config.yaml
model: "image embedding model"
rotation_deg: 5
num_classes: 12
expansion: 6
optimizer: "muon"
learning_rate: 0.039
Rows from block 11, named by matrix and row number. Each number is 500 + 50 x the weight over its row's rms, rounded and kept within 0 to 999. All counts start at 0. Numbers have three digits each. After the name is the row's rms in percent of the matrix's.
# convs2: project pointwise conv (model.blocks.11.convs.2.weight, 96x576x1x1), inputs 0-143
convs2.1 097:580488534490509499480442474480543529500487509499478430451477511550560509559584496540458450487525593474529497469486498468558500488458496497497543565534562522569406426471529472583486427588493463510437525484446415468594425467484594510539500479532507509482459570505441489468525513420552447559571451527491518557495450490496552512545449581557328469503466567613523460496543488527482483472423513542415534458470541538452583530488542457531514
convs2.2 103:437492481503526477469476528463595555515526459505480501424471589536399531579521507427426483496548504473513445530536452426481438537415459534519533468467429615426481515459470506613526457516480517475579501491443460539569472430521413469484485502518549480489538524423505557512578494553451458528542491528540453501498442561554521362440535490427384517484488500497531478553446467451555477434482543492405400522503490528423461532442482522581462
convs2.3 103:563516463531447466576514559589540493468482499505511528481473492515489613524446469467521532530482461501520510485536441546485445506450519518535521422458508570514484509537643454556483543495477497512425531532585566467525517552497505485531527427508553612538535473429545488454574566433464463507474564470467476427507557550525541552508514489589462504533509544560514454391563500467582481493459454507527470525422487577545436546470488507548477
convs2.4 102:503515402510527545486538558496547483478510438505508480423628522478606502469532502487567431386474568536487514509444561552476519490410516657478464518417549514542520492622490416378508515501534497534548582498524533524531513412527515469472464429534598502450429516475444545570477481476496506479453472494446502539439416469469519529543557571555447525575561527473531478529557512452511537479463522570421526467462489494508491440490521464439490
convs2.5 102:552490552526551465510449455474472493560490453518432582467524510531349642505424530397455492521494542524496460452479523456473457477595527539526466484470503465495528521529631424500496425482448469512537420513484415423467446488503474477402590498516496528414484480465484556505473543508473507552439513454551462496515474530509364450451553449503443554458494509512457492435536534517387514492525509543388507457470495404373524362483575596390484
convs2.6 100:524482599586479572400516609486511527484487526506546530500508582444601534526425596567427513467554424503518443504548509546568466601453499630497465441489506580570493535503538469473453490507487511521562503463515523595530511496520574382540384516460502485537563453424429438516511440511540495450529466439544557583477509429568459586502487422511443518404573500435433497499590541491444555404592450559562508520556455531545513480515484508492534
convs2.7 103:450500468597488540496569427451523516517483546488392479475577585544553486556544449579490507483560472472535443489481472527508463513558505516541570476479514535482560547487602504501466506544492473634487570457445503491444515513539531495443403520541498500433488562468505429498495468514534459558449525433622459506547510529522526420405512504432565539544495462533475545439474482464461481421471543477551538516505494450526469506423463455510551
convs2.8 099:413502462523485474467545409552441514533513589509523527527474508598473558452494493461435542466519506558486417438433533602488542457438478595542566500415459520442493577579584462470507428432503502512477441504584483447504466531589485521522578413504543491492350567456558514486631458509557515444553509426481567516550550536518496445462545578530409462581570463541519535565529525495535495487436461512582532486464418421469510490539456341379553
convs2.9 099:426501417387482503473517495486469479469434540541446465497496492526451460503492505399513565496545500528515432503553608386511470543441524615526539453516476479545470600620416433479484494517431546395464544506535555464501476467480554397449432547362516510552460384441494479556530479569489475491592516517570478544580505534577541373528519424595560540484512549433476474511474501598467426570469600562388589489579505596450435513530531476567463
convs2.10 099:502455539496546541479510542519539520531467584522513524541498519461500546497543482555538554472538516459527477574598540433544484468515489450503542439483504585603499479415413489534526532477492517495415586502520422544453516528576524503427550464504506507442539479549582466497562538482556481474496543488455474451449539421503569384526600556542526517479516571493531496478457468541505550464435466582572499508428488533525423485450434503411492
convs2.11 100:473466546457546463460501573581459463477518402444491478535605524503462572455485432495519504534539537537430532517521526416526473445519502538437456476448387539556452488473520440532486524440523530512439511525605512549456512530408377491581521537530529528472517491546461481560445451465455560507489515432450527430525541429527556526469506511460516417516366480456463525562494511623558495527543562518517503469474581566513481608531492556559598
convs2.12 098:523523600492537543532485541446476505556513443494464540548520463466572454420452554527510474482525487502563466558483557547528549570506542625412585483500426474537456454624548526502525507418501447455461436539452585568435458470500446385477526480454421519511445548445592514446520537424537484427440482497556501550498498528517528561554512542400521482445584409504413441520409491562493471510450576459458511485482496541487521558447499495511528
convs2.13 098:440502584482507464510446593614505479475471503521481513509609487536400490545488423361459525459592490536458552550545477462464514496494390486443438493470531426594534489379393432571495345498524477486470520538495595435460517588485487489512442579499449521516426522463479480511539536545586483410485484482486504423533522471506417569473435530504530467443597495417483467588534538450542505568418580519416477447510446500510463459486558492425569
convs2.14 100:406451534465581557507475466459563547522459427547469476469470475562548494558572554439548466514536523481554540400512423484513492511529508460510435518519593550528518515467505436486549489546489519540505334471469485398583521563410464502468457524454486565462492547543515454346521414565483498529502498465492485502570567552545538549418419579497482526520569488438490436552545472529469468498515508507500552501495530536573428452515491519578499
convs2.15 103:490470568503468541544423420472469468543515473445497509537552560461467502452553452518500522550472557491431446563495423550520542506593480485550582525525417481416527481694429513655489433579516492486501470476439552446487539451473559568477555490475591499451525398507595459418515490563460450516521524439392466503481504508498479496456517524473495501483509597525557512600588449509420546489456450437514454543505495475439508393555520618502567
convs2.16 089:569484495528499498452496458398469499469545465508543576535473546546498522525572431565495445493518574466530485432501499488551492494453453594536481434542457473477524431481599533477454505437526530557555486469443519553483485530521477478471524472487564497534604543592467417524553500453499427511466521452482445467416523473587522442495520555499536541502458460509442538504615518522561434508466528436592559526475462512519545536585551420581506
convs2.17 101:504472401496486459446503504550524532485504544534518527458510513465420455503499495512556478469454494496442543479487431582517578495490488491523465544347602494464463485398512488575492479573491501470521496455554635538506509467437534458496580415506627459499518428544488454486492540595510494467420530473412484461550539517532463512466506548482564459487545545519471427510551551477440553527540547580502507433461552557608516477410473455483519
convs2.18 104:451361535489529471540548572569523528487510443517521511417430436537522598550544520483557488520392501486547576585472407562488503418484486508468449532568508532499491411604468444476502522595527504489641474443453572334548489505559483404525521487518502552464441563606392519515472456577516517464460519467530521460568472502501550549469578478445517541494527456465439502439464470541494613492538465511542526610489521502447553573485440438630509
convs2.19 106:496460419456494474468491530417471469445410473498513395454528402476538477412492582589497482443479496538473457514483479455445398525470498419416538504512570506440471521536473556419485506499476514521473539539491589448468512527541441473453542477562476436541511589536502430499465441508597503423493506437429507431469458503455541534464578471462568544457427488498471473416446522563405403545538526542553536516452543530487552524546524465457497
convs2.20 101:419608485510442486472486511427484509432528410514506416514454500512415416511501451509457459485480427509570448487530546508478446459531491483503550497485517459511556610476453462538488451456527509488434485560483529572538453516588508457485453464534459485540453453516477577469471490472471518472458498512479481592503518438490510478521571574457370495481609560503517475445472473501490573534531431621569400418569548527479510569492493550472471
convs2.21 097:598544564483503508432561512452529526467504548475400526467569463486582437540497517380458540538623532489488501567519539500509488464524502469482518423447524448469558516348552517510487474541494505468482524520623451601547487422542448492517589529467475457458538623498453474498594502540525504390516518503553471511304509416545478469517510559592492614486516523573558474511544482427506465451503478532562491552514481531524461514527567542500497
convs2.22 100:500434609441448434506448427499485517515437547479503455449319371458600526520528503497445504502548496471522466540566495490498492540461524541423493589453412413476540489533580497524461476560489476462440482483460574569442436445530499472466590441434710552476563511557482514490521451571468454408567470446475525467460476522562554519436486540406477583522474375455425489475398476534414504495519570498474570520493450431436596466520505466492548
convs2.23 101:639477459454535526410454541514445430466523595518546476470432402526431552488556539503518526507557471466505603567495544534520525522528413519507477464529521512517516466471526535592503531488514466472377467508556422510584452550527578545578470486463476464566498415414518529529591521448542520488508504478539494502420453425466527497504468508529573531571485519534466570434522468391641522520445479528506413502404476475450503399542508557516474
convs2.24 105:455524573517511510509568513547575425557586468485434508481542455480523658526512431527406483426542483456534563499488544528505473498582473444454502498621554503645484494581535510531472499554504473497506533559505487494545452502504416461556530468463510479528524486482356563481581552456504509593502447481468475492497523577504499621598495464453490453497495503565499452388496525521412539455492563460459614531520501463536534469574493484528483
convs2.25 101:542494543461561505493444505521434560477538473478491556433522492498549474594503457558522500497583418492581496576464524564499482478622494584513425470480537528557533498555507504461525464485540491492493541502463566523466524554488494454497404522446433390454538488670400446432502481503551544468477445543565523570608495487520521428439532498492526623429552469452496530562459493475531473481566525553463551574471402536497498477580531590488480
convs2.26 102:533553551581549535503527496508494459467461442486537473451407595475550443457495463579417480482534449507546447440427515492503566481434523451381492536521435543472546477604511481632525469502472481520519537607407487513589487468461521482372458485432448469542519410540500613510424568467582514410501523546433534527541527495506497513489471504530514471558581409489564506494495476541400496596522548466392486474517532502429493421551467556571424
convs2.27 101:571516442545542538554479561636450503446484632485524544529487453501511540421426379470514493430551517504543495515481505438553477538491431607442576543525521453596490582482506464479495586451506508499518547468568451601519531369433432559460520415538455470455568460521548384504634518519531547481446512456537529453524458460516485395428598454435479489443434488579505479506478493566458549492439523342508522536533435490557455548505501501365599
convs2.28 092:481543459501547487485474441400481462490549438514434484543416470483514494516501467486540476490469508506538473504486437410531524525464528474509463551531535539505511465484515503428522372440506464536556506487411410536540562527467537495457476464409527463547459515572426564531455527508466522466542497506498513529446401450527517511523378464498510473565553477582539494506462507514457487523575510530539532458528485514442435436487484435546496
convs2.29 102:477479409502521506490660557555519433551516411515536513438555498490430467423496486426520464461466502515553526457557566599529556484450538456481492509454540509511532523620492544575505524574517487574477447412579457477501525398560666532489555486421534483509467677520494528418516465433526476518494435446598502447432501537549625449517531474500533479603406485452490498507500509565448459451424540379445455566522511559489457498539469465513506
convs2.30 102:460490557477542532563543489463439469517573460493456527512481479516592492422428444478526503500543508478528535511484524473506501531493491507490533496497524522417540478529570458542522473466491493433543524469489455467514470489488448444365535449578538517541463561527438448410490494500490492471499540506569532479544448510463467637394493445593392572567469523466554517582466510498499393540493458530501464562495507414475686472597444547586479
convs2.31 102:553438443406514423549445474502481498502511573482418447471569475497476584559515578466571509515511515467514474512499602469513432413513449535504453479562408492569535546516514482462511577493477492498520477545559500305483493402559505482453438428566534533432558449488518441489587434442475491451557501497429485485422621490477504491525462443517505450534509514499458530431472526476484494532401487479519446420441441554540607532572483564417520
convs2.32 097:538515557538492479493461639533510501487510389502468584505509619563481508514517554501528550491540571541515514508448555554498480532488464494556352534479496535432453471549493480478535525509523538510442527577443551573478603537522548440537512500448523596521482491596545470435453554490577554474483567479510515476524577558511526498406395496474509512496521512597495527503474530386512435487555533492475497476441475515507550466500487521508497
convs2.33 100:465514432502476495598506508483517445515478441485513460477496460473529477557446559465487540488558576489481488548457517535406512505483468571469489524526460532589551453476535508582521535496559482514494587519593521516490469640501566503481561511494555560520568501511365513435553438542538497555507496447488455604554500508467515504492529477428507553460428526540508430531482517482559472521404458465476558605477503492504428506457507578518483
convs2.34 098:369593531540491488517525369540504449454523538508562465549485564570392564481552602517422526501379505487494510590501466461450500512521532454466525494508521485427498489461545448531499479457482526522590471607524509642528475552525453475563509453482396549436596430456520548587581559444451491554507468537471532527530442555483482519506528507469576542457544505498529461441487484535471456509465466453550487523534512491511479531550456449418442
convs2.35 099:498537514526460561518345470542558557521482509481546469430629569538439472515484455448519525504523474490569512504540589525492539522445429476461583474478429465474523534491560519584511397458480508563524460516512480498556502482491560438550457513592605405495507488485555563500580608505522524366566459502448506556507557534497428599512569458542559484507507556592535463560491494474528587510424494529551523463543434509547435423515525398531478
convs2.36 103:390507481462487545505442475416543505473476541486505508437349492440444460476403488431547494523499508509492538481501424462501518463464494347473509533501513521384495533438517467552487420428508458511489524516613374466565524474554400511515589498485519519497479488507483485449385600539589499399572507588438456498414483563482395594568456532458447456457504474503535523549549513566506534530415460548454472441484494415477511499493492488726466
convs2.37 101:525502503568514516552451565598477387370506414509514512516431490487441523464466565531580512452477563478562536526504466531510446536588492531519458455446394567456518522635425574535561537493501508501382556482386503422470507504477483537472450457507500504569465409519494521494387483487452501478491495491469450446489515390501518519563483508371604481449602475545480501511475497523507586459576446440515484462494616490515439444559546471639451
convs2.38 098:470407536516491462494520463466467535511429432513482530452360509439441470582406489506396447564459514550551509448508562473488498501421573591477311477465480455590475465535588476495471525536516489509541503511593532545593514400540557556494508494531491469509541516510525466464348518505525474571548467521539481536486477489514520482554526455507363482498500441488558430599537514487447474432590495550508440450532580440533535450458482558508481
convs2.39 102:375509475539449445516537537420443539580547455514474456516541597498558526520543528433455518535601526501536523448531508565495520525543520485543536581634446460623541526466513485462504527477583515515576501535480502362496522503504494525535523543545406566505445466512478549588538532481472505532605503433450532486408418532469516549505512445531646486400458559467542527471538476583529486500456485546432502486521494455482589502577465524429530
convs2.40 102:510594488554537485468530520386539516481503384518459490481503471537444458536485463472468522462494462528488543406432583540487506489446508539457584447526511669545452472624467543548492545546421512468559518544392406469540545529416560516578513472550481522548400514468433490527559487523556485550527414513516510569495587455551503523526431486451651570497545386505518446475513521549591456627485542460499540547510462506505469563490494459515453
convs2.41 101:529452543500502482517555517456440505474497552487530490445320453492553476524484416430501435434369562498551528565451473473468496465422391439414489524472494472515495508527482476434500465550501529481584486456490452308508460570513497443413533483554630490500564454499564478544495453530398532497465455448548447448477474540463537467482576574550411542397436470332382535475494442451478502462546438544587457535506536509483552450516489408428439
convs2.42 101:433537459475481530520489476571506447583503466525485470502482484443440510578588462482426489486556539503485533447485526521550480479529461591506446513552472533520443444547510516561507533427511493554428518496548434430447453373487556506417578469535529548535431494506479553468475473620537553476545445518553505542542473491519615530434435468438479535535432445527551514428549473548514376446543476381488449460475444527468545397511497477448455
convs2.43 104:476493541522564504499538505433440432463487563536485517410439400517361406436441481563541469499544528498484512522549530529482553485596518497479406517501585502522620441416530464507507431434480506552392529510552540462445444422480469572483439537534396548541547565580470517518427524519455531457501515526507452456508526495441570400549476510442578541463402479531445462509482520524533475465459505541579498586523473530444497554485506526433506
convs2.44 100:476556501522513578560479488455531527493459371499475468494418513527475466399451596490497530507446484535540457526387560573550504470488496543653495516470507554513541521482506465454471484507502507472539554583455355526473540596545512496510477537478489456536446510430470404450490473439442495630433471499519513545464391486475455469450509507477574522507594582546500477591489495595611463455477504488503552522562561576508447471520525452506429
convs2.45 102:482482457496484445517502436507491448527554441539519542516591476485466598476500498509476473495516479534508575500453523462529475486453511386472480479639456501488498581475517470491515572450468493533454508487533541693511496569480446491451421485492496468506489535496412448493520372418453498521544514444519515481443504520450605427439421518501542468529450500596479459515451509533516504457547468502477371516496492485507484548592540456457489
convs2.46 100:585467524541518420576505514502502506536367505495497500485547514493526546419466458456485487549549502489472535456521500482491477490552568529564439499547534445427602471491523489459466496426476559411552462514549494552500533569510395482496624552498640510447494430458550529482528555460520508506422456549487549412496504390433565533554539557567433550522590519489484516514461460479478463421476550570424531369497572436551427518572476415547477
convs2.47 099:442568527394540509514415546499468528580535513505430531563535532515505497489510492569467491546476481489544555550498511418544492452561543421516560518501510409471442480548409466540497446458509526460494494571478461547448551475446382455582447522470525518496430374626574414489597501489419612603489506510475513523515529486477511507449522435519496548548442504533462480555477495491501521455472427476433492611465362465462454435522466466536466
convs2.48 101:518576567607467411520347443518487623452479565530480571450513558424555507552453528588499572505481534524534481626477487591490474503446460658550451505352479444558487504572577484489521485542478479465525485530439525609523578499410514452471540535503432469475452552469578452522380558567504506467473504530572496468583482489553399473460560519392540495463540535536525504511524483511478498510414559566478523546478563512516550457416531473408481
convs2.49 100:509499517456506473496504536454536507486562433486449488508417442434504520509510501489521461450588464521439514408492524498483581497479476449498462491456512460426453498417486454486511468486482504538560490508384560526545528610487585509528633456402603503442442577471506493486422532539514534548464520565460469533440438510533588488429521460464478567516506448494552543500485476543527492507456470509412499469407441467523509556491530452523467
convs2.50 103:507442393469455559548529455575446509438466497496546506424433383484409515533522564613575480524537470503446485496556539486484478495456498559506475534474450535469543465444444594573476538524555528537545551518518538617591496510477500576552547483413508547434492478466602560492471585459529444434504533448475557427564541536477477536533555456487409532572538433493462407508527456528506563543548465415643568641556439531553529532470487535581476
convs2.51 100:414620418472473541460507532481503486564416460501539498384461444454575439415540486526526498476505525507486554556516497414516473518487435526467539557528418518469501426360499520426481637459509486511424503509560613509483486517494534498549541524471602438491532329459464523469566566562575505489469443535498526538479406404422538528578539534628497541443520481400527508512522520556427469485489441396459510492530551429519437511495464513433546
convs2.52 098:560449535505549518547380546421464520443497543499473539470541558520539465408510530440502516536406490461512527470535517524496569494654492508438460493486533507476507460512341529524501510509496487496523536513504443535502528556472509434576402452515533435475549506514515468530535493569517517478409435512571478429429510455552572561492551467518563443553430471397492447465537524481565546537526452466440613543497450396460412573486508484505481
convs2.53 095:537504463439501519478516586424443481584510513495491469406537429479653496493472587486496477456611548499541449448480478581448512513387470460514529539563523505473506541591637528481552545462536461495437470438508610513562452477481558409427626483522481608506533553455557510429609483477479479497468485435370525539502431436473578464618504508533480573384467487407489486534566488525539409481674415447423465557536492485521519438460486425456457
convs2.54 103:418503476551532524539514510572467518460474469490587539484423484509452494475493510470428509517474442448479457497505523444503509459594497519438491542470499489584574515561457489519510571464485477519488468508512550453454539428531532466470455499566502483498455456565585532503487583460468543428500552507572410543514558518471462426483480473508449508569524524550486407450472512509488500549593567427454516433590410555490385516500525513465482
convs2.55 097:428463571558479479507530456594436547502437556466502534435421541492476552478504543605434466490522443483462483482380489457477479465551539531515455447517581456614473526585488425532485548513494487483555497421522484383436505477506482481483484442523640473459468478401350486510480444562477520464571482360654476414580579462492517447537526477447500492503542491542496428518567548437463522450549486463557498592528487475604487407477379501496485
convs2.56 103:426549433508559537470556438590453493557492421518620574543569552491512478540480413576541481579513580502494551607508577412517454479500500496447556488543598503478622589474441454400511525522526537525529559505390536416524552451456520558560572480608458497482498446524448504496499463414495515451497468580483514559491506539506544551484598464467588525508407424499505536480457515529404541558516530544595479533514424460616564442508478503518433
convs2.57 095:518508488554493465512552495487502548490429484493396492471518401520410416492490469558440572474506561516471488510469486503523511514414469469450416442499603433560392578493565517512504520480503497473528465442545542446526493523477500534440506466548454474452499463506421520562500464515562445452492552545469433476512593515531477483554511447549462457593466548582462554443511490430546501509548544542472501468494550475556488517453497521541465
convs2.58 098:575524474464522582514518553462462487515486538514453549439490543537502452455475483486537480480473530519492471486447517457520477497502481580494507531539455445422429448504511488573455554434566472564436458467442378566476543471425585506432519547515620516491497558458419492535475480523506508426436483522522525549597529504533527483489396475561602436447475468416454556520545543446424436507509460559446476493484515407546531402440453478629481
convs2.59 102:498478426500518490523454420531540482507423468477503544475470476506520471524442467518496496462447440520548437492528526463523432527471472383468479478529407479570453499548591525414520483480556503475458459528355461482558529539515461539495522552436516550564357518528564396514529501526461506496526493553446519494493456490570507493491457425484421460519450429472533524527517550603475434557495480503357458449466510448504548476480487509585533
convs2.60 099:473497456582474514519352500455559492519488531541489427500536490469534498479470570522511528527539436463467484475474509588429503506546449499432488540513507615366520507518547480473509413617549496496429506508534494451478464540469489511441462480552473493460453609446670454460499490425572536527547517475445525450434506561534472412447488474519455451458608471487540500532478485436504510551446441514526557515512556490497541515490444428515456
convs2.61 101:477490403428498521603563547510545488523510413510481451422419590500511553484524528457462448555515431514529461536504535370490501477597488533434458553518624563526591513493499529514551454443497507600522475521555512526476424533487564551588550561488503452501520325453493570539491561469517552438452480506500450472466453563483500438478564523484484503614486539424484506509487473548501564569451481560487436551491458435473470493446469432534527
convs2.62 100:526418490523525487476496521520541481558423591518446449565614513454402516513507553538543415573508559519467559484518449451503497453518518500510532475520566490462484475446441517441522536549523523537464553465513441448535568481417539458523411491546504410509448366516492466563404503560466495452527477530456574468512574513484529509620496564398520495478592450434516536490490471520460535514490556509480500542492499548534440536485529501516472
convs2.63 099:371455514551537559520480623488429470453493540553534512569459535485515436439473500638520481541502557542503494521518477503492545485438526553541512489560497547396513475451509499500521443498541512470523517479509453455487527536512436554453435509430309433526523589555548580512471439477486546505403474536531529544431483520415434480541504481555573597391527473443501557437479552455538436429577437464571515503456484453585511380573518396588491
convs2.64 099:564490545468423563396451390464576462530497513490537387573518510477517506494537576467430484475506513495547408485469521540506433575615492455439547462504539464378596462583460534546526437542415501464439492566545442640436433530512537610509464420487519575617512475507509550540572547537427506500469533540477431558470481527494477423484543579583538554503447429532510528473455488579574489542514568513464530487460545522509472497485527548389466
convs2.65 093:428423528494547537485524443690511564502535510553467472448545472549373503503474644544523497515471438480518436530476462493462510481564536550538524499463506489448512503422505439426480581537512491481511525513512438551470592425518539546554445550533420429532521460414522463576520389493506523449469554514542499468619579541482484561505595415511559500406590542519517466464566514443570571484484525523460534504522420451525429465510490535455477
convs2.66 101:514502499478519536481442444413516427524506485502492455617468474500411410423473534492468506506536456517495487511473472455498489519576476574442483547462525484535491480514496444407541500470565519569561499527485569469516469408500469521552496505438606467443491566527541419447429549539466465474518514488512559532493481479477519477482438504544545558520537486503441556385515511501493440548502482512511560551565457497543478418530511470494534
convs2.67 102:560375443429517490453569490415618497434547593529468518539596451507601533483485565525488523502414508498469602568507551498470564613518510537524620491525501527526533549471446504494495522373510523508509454479500582636489499480472462455477542470465543510446559463436490557514562491543534484439506509484489599462473503488483569550519484498482466522528498523417410503508498467516531502471590500571479411479524505463516392480553523532525501
convs2.68 097:519484506451486517454448562483511499517546562491490443510584433494516544516553511525499483463540370555401510520432414554537555584561590452454552476487524559584470469478282519547499482539474501531483532476463477518487525490589514492565542466505495541508565527490506474511436487529417539475492486475446542449507510513493536401489524461522515521378548516558397497565401541419463532466502489463433496472509530454577434468451489519502510
convs2.69 100:617564491538487525510478385528463589487495548507430430516552502510514469474472520560465511447497461487501511476471443568517495536571530510533577510457461529603504460628480531541516508522533502492592549474545504466607509506446499426523573462491555522459488502554447376516570558484421543526578528505524522487524511507505513557522472436425503473496563460440571441510492435494390518504482538572586578569546406493591518476571453557515504
convs2.70 100:585496545515487479495414492466492495528496442480385484455475499534549525377498410404501517506505494556474573439505448530511518515582548454572489478591453508639485535510464438538501483602504462487461415494542487429526513539518536547463543536384415553543511574480487495544433424526595485476512519468446512518542471548514533540484377456558414470472514479454429515508482463534447468542488516408345538547479482564469603508443488512494476
convs2.71 100:509526529486534453565436545429445457500532502551380476543513585493405485606444514430491473513487444513501545509497465544464451549564494487515594501472398531409516397462471408492504488579482543463580589477453417495549484543450524499466548560554527536533438443522355425486510498536529497481490489487456477525490454479549384570605444510432414488511553485602576576449559528498493566559449449543472506479542548522531535514441480459536438
convs2.72 095:485555372520532512527457510550552515458403499477486535499575523518524383487474547572539476521511381502553477516527455452503489540576600576540525473444503464585541525466537514510503520534490454469525527552573535403493546447414461530544596481550530517438522507507535563438480583492433546476543430480602483489426593487528491548428471460518575434461452617547431525435426464484494453446444583549556498517553409520608437515495493490491589
convs2.73 106:421550429522523488531484487620448486472494493487474413495515387472484530479509541540504558503523526484538445517466502503481484473504437597423576531504518524443588507582562432451520519569510490506430551434638516509475405505550535545510619530478506551590422474439646464512415537478437474530506526520420516511502487498501546493608488505463528445475523459412530591543524475553577488522392474493554481445486533577510499516479498577551536
convs2.74 094:589531521552570578441597501360469531617545533497536530588509547495584551516505387558510533515482562498497480532386450567497466502487508552526549504457545395487505490443561465473476514447506437555523429435463423452484497483564525583480507451503333421497442547575452554470538498478577512507489506454506501504411478512478532565553427548538512566508519479378515477399495498540502487516500550500526548499518471434559480529530470345566528
convs2.75 100:516510456548470485401475511453474494481503479519396523414554481460563455489449466499492519473523408444519443515561539558459463490585523528562495504499491459627435454470529460541522472453532493479599481524473528480459553486453448535531551538454596472484491519458511551446570463491511516493543512590471542512546392486603470447561450438514460547528455478534552482473494539456550454533535533551583576528444475460498465491526456612522512
convs2.76 101:558479556555415533434507501642493554551497483477527432458530528519466492513480472588453487475510494485476501462555486499517485454515516540522391452533539513511471517515517507538495506455505516458511481497487481402548473475482488468558417570501484535492547506501529563533477454514518480511424468437518468487565414494484499512494509455534341577496442457487545510564513474517471528522504419509536538518492567505439598511529472598513474
convs2.77 098:576521530612464464497473439533531564482567474479537474543477438486322590574520524542538524533467551421518520495545419448583570557463434546552446492590528574426487508567528533476500460554447506521536458533561514428453463501522577435461510479476480557522500460572514565517580557385466443525468582531398456455425538483444563556410464501498480544436404438516525485485542440497526423479441524537499601508460459493459570387547523495561483
convs2.78 100:623438513491535524501462444464449555477590504549505480528451544515526512473516475481512540460475523488548484491519554560503483553511535499621370494502494396477463462436528511460490509527508512517530532448478456433454522615623466552488478550447519548413520594389427516492453498525561488490433491517529505414416474567477482490526514478522620499432461513435484524512529515528462456543479478485356498497467443451495488482561547537566494
convs2.79 100:557570505478546569416528406461501528462518490475368463573481548499489433413511523553460597570432478477453392497539462312459523522522552541532402539431399524543583489472492531494473575394485530479563467508442560529478522521463514583488511504450548523457544478473540469497478497502576461610472543571532559524483487495475563523606482417611572493466482581534516493495483467400422556475595483476532480503518476486524415452515535515452534
convs2.80 100:554535544483465490510491489544539531609489509511575517492448410508613422556507539486477479461486586537572438472614482478546569522509485566500518503427462478526542465598506513416504491385466557561473545531481547485489447575486490494489511474513513412514538524457468439482515488516572482491650520565376521486521514542532531597534405477447543501477533465493567526481511502584546461430505448569527485481485518511483528555531510424470502
convs2.81 099:549490457480483565549485600533492503517425464481500506597427518509461538444491514492498520517493535509487517539450566459523530411495504378469568563512525483516480489484431481519534524482551491484589502458504562523521506518438488463540461495479545532502364458528497521458529447452514456593502514532444456458601504544482506523422443426501533484451547539472466498497459484495501550579430470449536437552551566478491535500478538502508473
convs2.82 097:535530556484520519554463581517471490510438463512446490477514398557436475536593466571476477470466581449500473489501379496523453501540544569500494418507576547494477550548380554508523520446453483508399508479505436387492434498507452515490466482502478551586597441508421504488533522517581543572609463471510553481605523496525514408463538561468405498433456512443484476561500496506482495545529422527402498529495531543586487555434510557507457
convs2.83 099:515511424475478503573473523538549516417421581504540464513516448486574451529600535513500580507536497464490573535558538567556521592498470510520438529484486495650535530542444541522522482553510474507409493414569529455552523433434568503525496440541506426462520416525536547572443573558482492400471497488524443478467586558505496477621486498512445488552455550476491489470540469424535518490502582512495527512519551487517452627494511494543487
convs2.84 096:461591572595495523500613493549530568618507528471478465459425500459575562494518495485509519467487505525543518509506490515515458483547508439488467528549590609559488508427573575449534497510504544513559489470375443516500506582555503500510510528451506457534516428461545523429449510504436474466467435541567480506436461607580473585457511537532433492475539491496466488441373521494428486523469479507510458497471513484452612459496491526558495
convs2.85 105:331574466399496541464459422571446503559444447483481533475543523534633434499537568449486479512488489479522431500561559399506567517451530543501347544546417381542535474427496482443529444545514480542445499561497407458505509504515458498465487540527434599508489595431566494434486479563534509509548475460502509540491560522413532546559513570461485540563553517401389461473478523514489515531528430470467485461532520483497439560456520499476541
convs2.86 101:504492440478545561477544501468510540414484549481542545539535490461522515509565457523491495514470519520483468491467507474526575470472513558570529475514560496498515459540431429446501502510511429519505473462502478536517501513418510536590525449441538492496480556550414556574534463518543480492497565508498553519487429495441537366466502522388449633502455463482454441540455485518547515467379475601502560497508458533441519499524520448541479
convs2.87 098:424422512549522443457398443411451506470577485489538477505528448465491429504500454529480535438545548465510574439418544454629493462544472525458379475585561421512456485509474415484521414477438487544525528564518398502522467534495527468528518451443514499536493477450568545457446548475534469601464523386533445414478491558475495565437484551453512480410439458438472507468482512481520456579548447431574579472503454579498552490509496409368477
convs2.88 100:485525547448432501512549472395533528517541529474536517490594574538528605460538521462530547543521565558507498524561495545505478534517516437477467426499482432506587525434533415479532527456480504547499470494495528479411511544490537520481466548506497493456563530583467484395473456529466483484599512510446534510397545562486518430612487463515537498472460575528540554541525496574579495469552486503527523476559477518525454536515510626491460
convs2.89 101:378404416508456561516542410479539447563490466535506518515408490456546512594467595552497453486540556485560508546532582548455511473479557531554505506469518565410545466492563447539510555571488548526503517557499559486589516492542526515488553533526611464537454540458486477529419511442479505428505548486531513476527460523468474590474438524486497572488507473534485460479475542482436446537548362438563457476517524519523659495555546498537505
convs2.90 097:640504516475519462488459453533508548446474590498527500515519476476460577514458592437529479484501500515519503496583523444521545469586535497510549564516500565558524506576412624440535511446450583487490541517549465519465459478578486505497509443494508489477478457544569508563664520528469497534476529464490456459638529468547475498413516498548508508548482521455506503574535512543425458500358493512566490467468553490486495540452464356461567
convs2.91 100:455595547450459492519461553473442469486470482473606471483449558489497505443542504503539535568500523539460536523544550508476575457536470484585452571520435537451447553583492494535523407474481498519526594500511552468470503624486526447527502409455482495500557506396481535435536431523475507486503483461471531538465562516458508570533535473497566517390482537561495455494516490461491519507567460433523496585503492543500515428478491488474514
convs2.92 097:515501496521550563448560553418476586526530556490585472456627508451567552550486569416470506494461491485526415501497495589473410542434479539476453553551549468426561454449530442567467526534508448481505580495516474440474494449516482467524577538510505417493482611511424623504430544464477471426512461521543542462425458511484515526460479584560543538517364491528508484507485477532533449611479605536571540447469570516383446476485394503593524
convs2.93 102:632461534522545456458587407430570451464488471516517475477487582445471471499499454505474514527538505532399547497477504596539494550445490531484466550427508497494500514543532459513508540509525474473389412406556548452419512520436563513473518534462557485508552584514458435508642478561522474463536453547459465479529514512586489456454448562527483404528408494440472522441497505434514488490501501504516442462478560412481555572520492560499462
convs2.94 101:502480520452489483527552481551508477552446551511580514455505481523401568470541534630574500480526531531524466546555518521491517528507544577552510544417515476489560467506477467547475490530517526502499526534520491639409539495475491510514430483491427550514459467543543476448575529516489531414478533512474436505526579547468514343461531476504583488483426545514478495486465519474509585536470514624434453581480438619517438510466561668499499